From a checkpoint of a small encoder-decoder audio transcriber: decoder layers 7, 39062 training examples.
Rows from block 7 of the audio encoder, named by matrix and row number. Rows with one number belong to one neuron. Each number is 500 + 25 x the weight over its row's rms, rounded and kept within 0 to 999. All counts start at 0. Numbers have three digits each.
# fc1: first MLP up (encoder.blocks.7.ff1.fc1.weight, 1024x256), inputs 156-207
# fc2: first MLP down (encoder.blocks.7.ff1.fc2.weight, 256x1024, transposed), outputs 156-207
fc1.810:489523464497491508471537475540522524460530528513501481508502490502450487503498497514529519582500539557492537516455550480473545501461496520476514453533483462
fc1.811:529473501497519495506481529497543496502466537509474473500504532475510478504466540477490497547487459496490524502515507515501478505486515461546560503482528504
fc1.812:519495480488496511513462497490482507507509536442504480490547504508466495542490510472509460493490515528525513461496482495475446520522482535476520505474457543
fc1.813:502498505544464473495480482529503479526486528529488485520493486467466493512456505555497520456469484479488496500530506474525484505491507507511517474479526460
fc1.814:493464514479508529529487535543511494512450482445480473518509490515519508463496480506501496510473521480491466526432505517516480472525493544479509557477453497
fc1.815:498487467454493468485524559489503519469493556482496532551509528473449522489498478511503523490529463456489443519491518496497463500502469508537516493505479473
fc1.816:504494500481471496524456500502509498485536455505482468522518501542492469459506517473531524488502537496475492525519452477494459475528507546465533458513443473
fc1.817:537506494510478488444532508501498505478548479475491526516521507496500516526507502550533495479479498487489503508484445474542510459526565501533498580542512508
fc1.818:525523464504511478507504487488514551520505530474526482443512495521476525463516516517497465524519510499466490517507466530511520515535515484495466542485488496
fc1.819:553461475491505531516520515448494459529472538496483525542508467494500519502520474501492506465512504478481500499483474531501456473533503548501479525504460483
fc1.820:538513520489481469482518524513457469493470538506517505529486481526471487476561491526492467547508502525467474492487483544517499512477513508529516520485503486
fc1.821:447519555519461526476509494522496520550425525499476519533501473491440533532458525487485476519501500507518536509505493476492504505532470511519498537523493467
fc1.822:530513492505493509506496484472478468493526513444523515454495513464476510502477537457500529439512508528517503531505498539482489462519466529482508528488506505
fc1.823:509475499484505493481465552490537483486484500510490535495491478516513500503521511472498468534519493452502455523506475517514478498476508458514470510491482495
fc1.824:470539469544551487494487515498484499518488496464493456503518500466491521505507476477502498531457490514493463507509506459504480535573498531542468528487470509
fc1.825:517507567473481542494482498509511500509531492525530462506540497525539525492537503475463491488504481486489479547483488559532537491470558467435514493508508508
fc1.826:473530470492459478494502540454444523496492510488495485517504512499465516524508456508473459494468496518494471480470489482541452466511503517477522528534529504
fc1.827:512516517527484533468524475533530476487503523513471523511495525477499484528518492497512498479442528445506450457491491480512447502517509540512506466525507545
fc1.828:498471474518436502462537492480547509510523476477466442502478536478483489496518522485495518476471488532477530518473486491475485502535466500530460508551485492
fc1.829:514507517549527541509498491504497491501536510500554477538553506514522489470497498466528517501493546504513505483495523485516512503519523502514499496481477461
fc1.830:482495498526518510510513475507487525490503488525471497503548512516483475509522515494494550488500475471460511506499519485490519490466500526515501522480468521
fc1.831:489478504512498508452511505487454455514494491492519523488459469555490486479540503488505548521512485468481478498514495490538538509494458499522484499482483483
fc1.832:533531516515490484483544494486472509484493457494521531503515464493501479457513462454491487508530544505468524496489454516498528508519495508473490556542491531
fc1.833:478483531523530483487491484504485457488517500492494466515518550461472520521499502507548535537489459452511537512501472512485525472534470488508526515500463481
fc1.834:500462479511476524496452477521507465483488513496510509500465488557454540540491493489477480499461480472521524518502495477476465462502489481491494470520511458
fc1.835:518517536492492489516481479528510473515507566487519452507489498494521512470512488536496501511510509521497462478466496473492482496476511543472480487506499514
fc1.836:456512510530482476488512482487514454482543510520520462506526507499491502489466527535512484503506509506481493498465459484533516494533504515535476488485472474
fc1.837:529499485491491530523493489509533485482519514522510526488452520472455487479477527484499487477471526544486493470542508493501478507540511511495512528517482489
fc1.838:503484481509504501502518475423455526475468497526509487477482523499522486485528487510506526494560539497476462490534481504486472478497469487456523529489481509
fc1.839:477512548469513502496493506548489508492521481511479440459507474526518532526524502494510522523531506489544493529501516541534479524498519485503524505531433526
fc1.840:510531480481510525488495514489539537445495508507483491542536514547519476472494504530514511468472536476514482501482488500522477479556547458479496489545543495
fc1.841:485561515503500508458496505453509516514504517488487542503465482533466546520503452478511535458478522497519484492501487508499458507436478499485526471497507462
fc1.842:508470525489492481528504500531521522524479513527543486450489489464495478439535486505556474531529544482515519502481479522499458503518507449565484494484526488
fc1.843:533477508515448486482466472498500532492501469531515510507471497504545521517552480464489502507488532463464477515514542543484499470507513478497528514530483519
fc1.844:489497536534540479520494460473520488482515491499457521488540526507490525508459477545518480507502518474484506515523489487487482462510489483453497492487541515
fc1.845:522500522499491470528528521462521507485454518491442498514489519512495494529481493499474475473477533485496472482477505508494489501515526533489520506483557492
fc1.846:506547475495485492520492513493486530481495534551561545526514515469553478529499532511505509485475470473522480500540506474521435488484528508495491465486515534
fc1.847:472506538473486475461515504491448528526473479471531535525464498495526542533523432473500515528486471486475487451513499485524519522507461504484508500479448512
fc1.848:530471473512501458501492514503495455492482513475533486494532502450515524484508478491521459512538498494478539456528472545491498507537504460510479511478472507
fc1.849:535494468495524530506434448498504476440479528514530474505531452540491517491500486480447479507477513547479505484473526511472479491510511462466528442477489502
fc1.850:485498522499512494468520476500469526492525520507498485513522485498465461541468521497505496478499474472484527500458521557542517524477484488446472493522493489
fc1.851:501522480497468485484475519521541515459484485508482455501489512522482518470509530469461527502505450466513476442456490494529471507520489503478480565497464465
fc1.852:518505501486461470476461501496502537523492505448544528496516532482501522501515511518500487487443507504484507500420493505485521485473516500511538514537469476
fc1.853:488495514513462477499469523454504485484474521506530550491531529527486494553534521507501482478468512514519520449467463449481445471519518491526534518505490492
fc1.854:479504488500510528518545494530501564527514479496548521472509486532512530489525504456477511496485514467450463525482469538525488502556531464475506479547510492
fc1.855:523505535474516500488504491478458537510474491537481500540530450496510506484504546472443495497485527515537464543517478506542504476507511536485506537481493467
fc1.856:484490452482511483499463514521516504496522500487524448475541447519498536513484492469516468527508509489514474491499513482502529457504538494484472536533468521
fc1.857:456525499447525532488531514504497554521538496495487551479509488505471478524476470503492514524517529459466519522506518485499483513503518454479486480492530509
fc1.858:500501481489504484539482511539493534503488525469503467470527481480507526478494519493470470495485527494487511518472537505482480511489493540456490517512507478
fc1.859:541504492509495524525489527513462491516511491537468430495533510495471483483497506505471502456491501486522487491492523480529457571526483471541498474476501486
fc1.860:521502488536490516492464517489499484502515499550500494490508507452484532460514537504510472515471531480550495549492496496477444506515475483500536500535534507
fc1.861:553458495509478430468488491510513499496564495489517524483478515521495513491482493464482469443494537494496462461531498501518523497463502466520541523489524510
fc1.862:469456504510487456512473482453503496506515538492488491474528519512508453474560526496535500486450530518513457479459484517507521491468514508483492512457483538
fc1.863:500505465486499457481464515510523487465477489509502477491530485478465476502502499495477461523481494500485510502461500517479512522465505500470527502494482465
fc1.864:502523483494462497511486506454528484502511490490526449540509471534551485514440486490502459466502498472433539513498474486506510511498455514489512488498501464
fc1.865:502496502516431487457506493498553525497486485471516470497522508508478533493526508473504499496507489521516501452484520496528489501520505498471498454530473459
fc2.810:538512513471508508502498508498523520463464496528491456530479508483483493472486466494499520545499521501507490542536465543554513497495477541523509540485487506
fc2.811:495510481477457503494519483475516498477473467503499532500474489502444534544518458452526457487552531479499480495504528480494508518537507501523471541445478543
fc2.812:511532502531504541487499455491559508512478501480489475496520499480528512477492492461482508467498539544508483499534490495498477506504510490490520473528455473
fc2.813:496523508470509486529511565460496500481478441520502458475553504471501480512487458471425483542484493527509522492462525494495494501492524526470489530493504550
fc2.814:516503516513549507454475485502521497479478494522520491505519489472512477534491495481527511541518451491442518494550562484537541480489472475572446492517523504
fc2.815:500476502528479523493463523470523503518515475556533505487509465514506499484483430468507457497504507493467478479492440516501525486497445451490504511504499495
fc2.816:497533529515497531470518552514493486518492498469525490482480518488541508473488473527469530528450495515513524464485482474561503539513499500503498470458533473
fc2.817:474491516480457476546470516470471511514473524538502533505519493452533530446509470501460498457509515462525510481487455479466490525463497493467537499507465504
fc2.818:497492489520474477492487497514529472495494487478511512524485491525492486504495520509530459512519496486531483478529478482530478543463490482526484474555509512
fc2.819:442488446489467503503534497524496533519481511524502522505520490476495533467461523495503529529486572500479512514521506500480512513468539488505504451527499513
fc2.820:475463551501543501519515494512536485522519453484488494553510448497532485496434481485515504477486503493496442501525512473501524490505509484503501485460535496
fc2.821:514504511494514419519457489542510499464532523536499526482511466474503477494474489490493517518485517469459517517480496499517506474475505484478471487485534547
fc2.822:487547540507543495511532532493493505512476489516514479502541540490533486553483506505469491507492526484508486487514495522509466498498524485517515511490474450
fc2.823:463518497506537496496509507511492526460539479474466512506492490519507467489477504462491476492519503527492509510518514523498514478478469498449503508524462504
fc2.824:484478534540530493546547481482497526475526533510511515439482490560481510477480504510502502488482462505473505476494510522487489483438490482449513521498506472
fc2.825:523526524526560470502452497502440479451473511502519511547513444494522511497500474482507491490516525484504533490526473520524492521513487468497498494515505473
fc2.826:495540500503515488492542487488505509562519503466543528476476480505509494497486562479480562515450507515495517522494509517497493462531447559509465464477494539
fc2.827:493487520484501522473469509526525501470489472496528458457499500454485487508468488484526557469545471503492506535457515471490470483492525505475480462464493549
fc2.828:463497491463509549502480523540494468509501538518531527480512503491519509542465513509433491499489499483538478524479477522515550466486535511438495477491533490
fc2.829:491506520466475459494501511494577502525464490545501508483469493474486469502504499487466514527501527487507479539505489464468475486510486484472539465534498524
fc2.830:522504510480444507506483480499517487491498493487501523499493516503533522528524496483517483510513497494517493511503515517484490433545528505534508487496472496
fc2.831:504526481488527506533486487484481477471505476495519509535498502461509501524528465462460462528516531495530493542502526501482454532528484472481452515468534515
fc2.832:509529507492497465575503496519498477507516512483495440454488512498497505482496512471513501545548512491515501491516453516479513495506547517521534452501500495
fc2.833:505496514510446500544490479512534524530525528501497499459513509514461495488528512470489489495512484533477448481455530520477515486503500528472469515534510522
fc2.834:528527499479527533530518512437501423512517499515501493504551516492502473460541526517506541459524494485463477533495525537510541456525469457514474526491531534
fc2.835:535474477523513422459508523517510482494519501505526493530534510529509475518500543464458518480474538520468526469514483467534497499503493481491513510480526466
fc2.836:510537497451502527536522500508497515507501537463488496520509513512515496481522538513462516461514523443506494505474485509458517484472478475498491482521532497
fc2.837:503484501509537458443486538514460534514491505518495453520513521509533484502493481505512459521521459475483511517479520525498496528448521474515504465502477516
fc2.838:510528533507483494517490537507466489476542457509515491516466515535519517463494494524530458514503500486484532526497509513509512482529489493508518513507496459
fc2.839:493504509456485463497556493549455495490491490516513491527538464501488477491495482481467489526446532494480505531552481468496513460465461516500502524499487475
fc2.840:497533509497539499513517471507445462484525498501544486490448489479458474461546510504475466505439512473473517486486453510481542551464486443459481491498490493
fc2.841:453536448542537495498514498496488494483480522499520529484502525460484484551495507489535502464496447494498495508472515548504489468499445478517517509472456512
fc2.842:528515455506489482439492498487521513483486482537490544541497489521534474518480506526483516475489497511489499535520491498538531502497462529505523512506507446
fc2.843:517539542494480485502507501464504465529495468527501460503467525476493472494514496507491501491477513518530462439504524492507523491511520458479498533465510489
fc2.844:555530507475551564520520543502510502506514525463491509513495532479513490478502535502536489498460474467528479478486520520494505460492524476525451500468499491
fc2.845:537453502509460541441533504498483487524507466504471504547494458526480524486532506490475513518518497510465493514471493497535571485500521504489457522483513506
fc2.846:485497460564463531483455469506470475496486537476473523502502462500520508525483493529510511526494444513539506490510494521482486458486494512467533500481462542
fc2.847:514487495520485503517523522461540484498516487466492490470488507444495452482526546488508492511525508486504488474474482508500492513495508507523473501510545498
fc2.848:471510474507529526534530497482494527491464522501492507525542474497472492527509517499499527503520504436524499541519512467526506460470503532451519534506519569
fc2.849:504512506455520508485468504506510534472482521522523528520502500505472474491454510499483500513532451516482504485497478545560518504474474469500516474469461488
fc2.850:501492528504467490490491492468520505514518511531469486540510473531514505518507490453520481489516495562454537491566531474488509515450464489541498505500508506
fc2.851:479498484510463481479507486482476512510494449538495501510503555530478478547475501483463477504491505486504515500540501475506485489466502505427519507506508512
fc2.852:546467495489541508459510544501511504450482490536469530480520466483490487443499454495482482471497518515541528486499457543518505522513478441530509482495545498
fc2.853:488497475520520479491517510554534492514546528489522530509474489497500486473500465482510529500493528490547524548477539494466497536465497516478462536499521507
fc2.854:498535505492506507497504509431487488486511494512503539518528512480495469565467467496542524507506445497533547456511514482494495481452484450527520549483470512
fc2.855:554512489504524473524514487495517510516498487523501511517483514508488467487468503518516480510463479493532498457546512499446485527492524459515451468473518511
fc2.856:504474474505446486490498466501511482515513501517507516511483513473504488480523479493472494533501539525446466461481529488464491503536529496502517481513467505
fc2.857:508544531513421503461496450511484468520499471509479444511525499530496509558484475514465555502497492545519507560526508507478475441487505529561495499525506514
fc2.858:529513526451452457485471467471496476506503489484501547489518500560474507500519494504506484466538482478530433472476475512485512521536471510471545458490537515
fc2.859:517477501505467465463498467532528495498487531518531534441466517522517459503549539501508485476467493489518524482507479511488539439481503508511492527486491494
fc2.860:485535468533514494491500494457530502466492513488465511463507519466468525498481496533541541486523484507481522485477516505501515472528463534518474507529502483
fc2.861:505483477471448528509503507522508460520452479511491470506524473461555510485491459485498509524490514533534513496480504473467480433551506488504534519494499523
fc2.862:499518500475459511516495491488504514457532483480442480505509517493507514483469472503517477483506492503539466481535534460496465484526541490462524470554472474
fc2.863:486527497518519481510506460493505441512497502450509500520533469456505544474476483478487483457466494529534473451488519468506471541527491528468544510525521511
fc2.864:506497532476552489544490490440508506471467485448483571493465542497513492506496509500481500482480485522490498523485503503488523510459523458469451534526572480
fc2.865:495493488505531505523508497502466462521565488512482514512476471532527481521488511495506513523460487464514490502452470542510477489491522504544499464468463522